From a checkpoint of a small image classifier: norm batchnorm, 2500 steps.
Rows from block 12, named by matrix and row number. Each number is 200 + 30 x the weight over its row's rms, rounded and kept within 0 to 999. All counts start at 0. After the name is the row's rms in percent of the matrix's.
# convs0: reduce pointwise conv (model.blocks.12.convs.0.weight, 192x768x1x1), inputs 660-767
convs0.51,092,176,217,213,220,228,215,193,195,243,215,216,191,219,173,197,237,176,234,189,246,157,228,216,170,200,206,201,240,209,127,188,226,186,213,165,186,220,197,189,171,226,206,213,175,244,227,200,207,248,250,206,147,183,215,255,203,280,195,245,237,236,196,196,229,227,177,183,207,167,194,207,203,226,223,207,199,184,229,170,192,260,221,198,216,214,179,210,183,191,107,231,200,199,221,199,254,223,200,218,204,242,172,208,209,192,279,265,185
convs0.52,089,221,207,195,184,222,246,194,261,195,249,175,192,233,245,228,216,169,264,238,181,176,173,253,170,158,176,185,174,217,181,220,156,208,199,171,243,175,176,229,178,194,226,235,215,261,219,228,231,204,214,219,172,248,215,240,210,176,169,245,192,232,244,226,188,214,212,263,215,185,197,216,219,190,210,146,186,241,199,174,259,214,230,209,227,179,168,229,169,195,137,175,165,240,164,210,199,197,227,166,219,188,211,203,214,202,191,183,168
convs0.53,092,203,200,257,252,158,235,204,205,221,240,260,230,158,196,153,195,196,241,194,248,247,221,231,251,135,187,199,205,224,193,184,208,213,235,180,165,237,197,231,198,214,195,171,171,195,196,165,150,224,212,198,185,154,193,235,224,244,246,241,185,215,146,208,195,221,232,201,191,172,255,211,196,164,185,200,192,163,271,146,190,137,170,178,209,172,199,187,204,238,174,195,207,209,155,230,244,224,183,241,160,147,209,185,232,228,187,215,226
convs0.54,103,222,247,158,209,235,172,212,200,145,154,171,239,196,187,197,228,195,182,217,193,189,196,119,186,114,178,166,219,214,139,200,211,220,221,205,167,196,219,212,103,185,224,216,176,183,162,177,236,147,222,146,147,168,161,170,229,206,172,198,176,222,182,195,198,181,227,207,139,182,171,215,198,221,218,195,188,204,153,173,237,172,185,213,221,143,236,204,232,221,220,239,159,231,177,185,142,170,226,224,229,223,190,194,164,199,173,148,258
convs0.55,130,216,201,174,164,194,168,163,138,204,243,167,196,154,191,189,159,263,207,188,168,253,229,226,235,246,150,210,205,203,186,200,193,178,211,250,148,258,186,257,296,181,207,192,230,174,195,166,279,207,179,181,208,239,231,221,170,175,179,210,245,177,167,232,215,192,266,193,199,192,218,150,189,251,201,216,226,218,200,188,188,183,194,224,233,238,191,171,201,219,217,242,205,234,237,208,221,189,182,277,198,224,143,241,217,240,278,220,212
convs0.56,091,204,179,196,235,238,228,217,252,172,196,219,160,190,182,145,186,220,199,202,154,223,224,210,203,144,236,214,176,183,154,236,221,138,183,188,196,194,209,200,228,223,225,219,227,157,231,200,252,183,203,139,204,197,172,211,157,166,193,189,183,167,167,214,223,190,276,196,201,144,197,195,217,158,190,233,236,166,200,199,171,218,241,201,231,202,178,209,228,195,186,223,189,188,186,224,226,272,210,242,260,166,197,196,268,185,183,216,202
convs0.57,093,214,203,189,227,283,189,225,199,220,205,175,211,181,188,188,255,245,178,229,192,200,234,159,197,168,184,168,219,241,188,217,233,248,230,218,222,218,230,196,220,244,171,229,186,153,159,202,202,197,193,193,210,197,148,213,169,232,234,211,191,230,170,195,242,231,215,170,242,245,234,188,175,178,218,245,162,238,220,141,211,234,181,224,225,204,234,210,168,288,199,211,220,221,176,243,201,159,211,196,217,164,155,179,235,236,190,267,205
convs0.58,094,186,222,230,233,203,149,223,220,238,199,201,213,210,212,224,217,191,225,226,207,271,158,177,237,176,192,235,222,185,205,162,156,202,229,221,211,189,186,181,189,224,178,181,167,189,231,165,213,163,203,202,214,146,182,189,223,180,170,207,211,235,178,229,237,265,241,186,200,203,219,229,212,220,187,171,190,200,216,152,193,231,211,229,222,243,231,238,193,258,166,137,186,236,243,224,216,210,190,186,155,217,186,220,208,198,169,254,174
convs0.59,115,179,210,178,175,228,183,239,220,253,201,162,177,230,176,201,257,215,150,204,212,178,204,157,184,180,207,225,200,181,220,191,168,201,261,175,222,221,196,199,123,226,230,187,191,180,162,201,155,165,211,161,212,207,180,245,198,168,195,227,248,248,159,181,203,237,254,197,229,180,234,164,167,135,175,161,184,199,203,185,198,119,197,226,180,191,231,241,184,187,206,158,177,215,231,191,203,175,244,205,212,216,198,158,237,217,214,194,156
convs0.60,099,201,193,227,188,173,229,192,220,264,207,179,187,292,227,212,227,170,240,192,213,121,153,199,199,207,160,213,226,172,188,195,220,172,189,155,237,207,254,165,169,261,172,252,177,199,198,228,172,207,229,175,191,183,185,227,212,163,180,177,202,215,195,199,221,216,172,270,209,203,172,172,207,140,216,209,166,185,224,228,235,159,178,219,176,205,225,195,245,159,174,147,172,190,202,184,212,171,196,204,113,206,235,210,198,230,259,216,198
convs0.61,116,237,229,216,258,218,216,201,184,168,181,208,233,209,176,198,189,197,188,215,173,147,233,104,243,163,189,224,251,196,188,205,235,230,209,244,142,183,228,201,121,230,174,210,197,230,165,218,215,136,220,139,153,160,183,171,209,187,199,237,208,291,216,176,181,183,198,229,185,177,197,181,177,198,220,202,180,248,166,197,222,179,213,200,176,151,209,174,217,201,182,253,195,206,144,202,182,185,197,140,198,224,170,200,192,206,243,217,223
convs0.62,091,202,195,212,182,226,159,217,243,228,203,227,156,193,242,194,205,227,218,169,204,215,199,192,216,205,233,245,202,236,217,173,189,204,198,177,175,195,194,191,247,180,210,226,217,190,134,175,224,145,181,193,211,196,236,221,232,177,239,241,220,202,141,205,197,264,199,228,150,198,238,152,251,168,231,178,201,194,164,234,193,154,211,208,248,196,185,173,239,232,229,170,211,210,178,194,257,211,184,139,195,198,168,246,195,212,252,186,201
convs0.63,100,196,179,184,161,214,164,149,134,209,246,185,286,206,198,228,160,200,216,191,186,227,228,235,194,257,191,172,216,225,211,185,178,208,247,157,108,199,152,200,249,200,183,211,215,157,181,180,170,209,187,147,190,182,201,185,176,213,213,161,178,189,195,209,208,216,177,189,215,229,136,155,232,272,180,182,243,159,157,212,221,204,144,216,211,149,177,146,180,170,202,239,193,200,203,173,212,168,208,227,176,225,136,178,182,214,196,160,215
convs0.64,099,195,209,159,231,251,228,220,162,251,260,160,275,203,169,170,189,184,167,249,208,190,175,179,251,177,222,185,219,240,165,214,213,256,213,202,219,186,161,145,214,195,220,207,214,212,233,186,208,159,166,195,194,185,229,165,219,207,189,218,228,208,193,173,186,231,160,201,226,207,144,198,170,227,214,220,240,221,231,190,195,227,202,199,217,253,181,208,247,247,208,202,209,227,168,185,202,237,152,179,171,244,218,265,209,195,186,195,189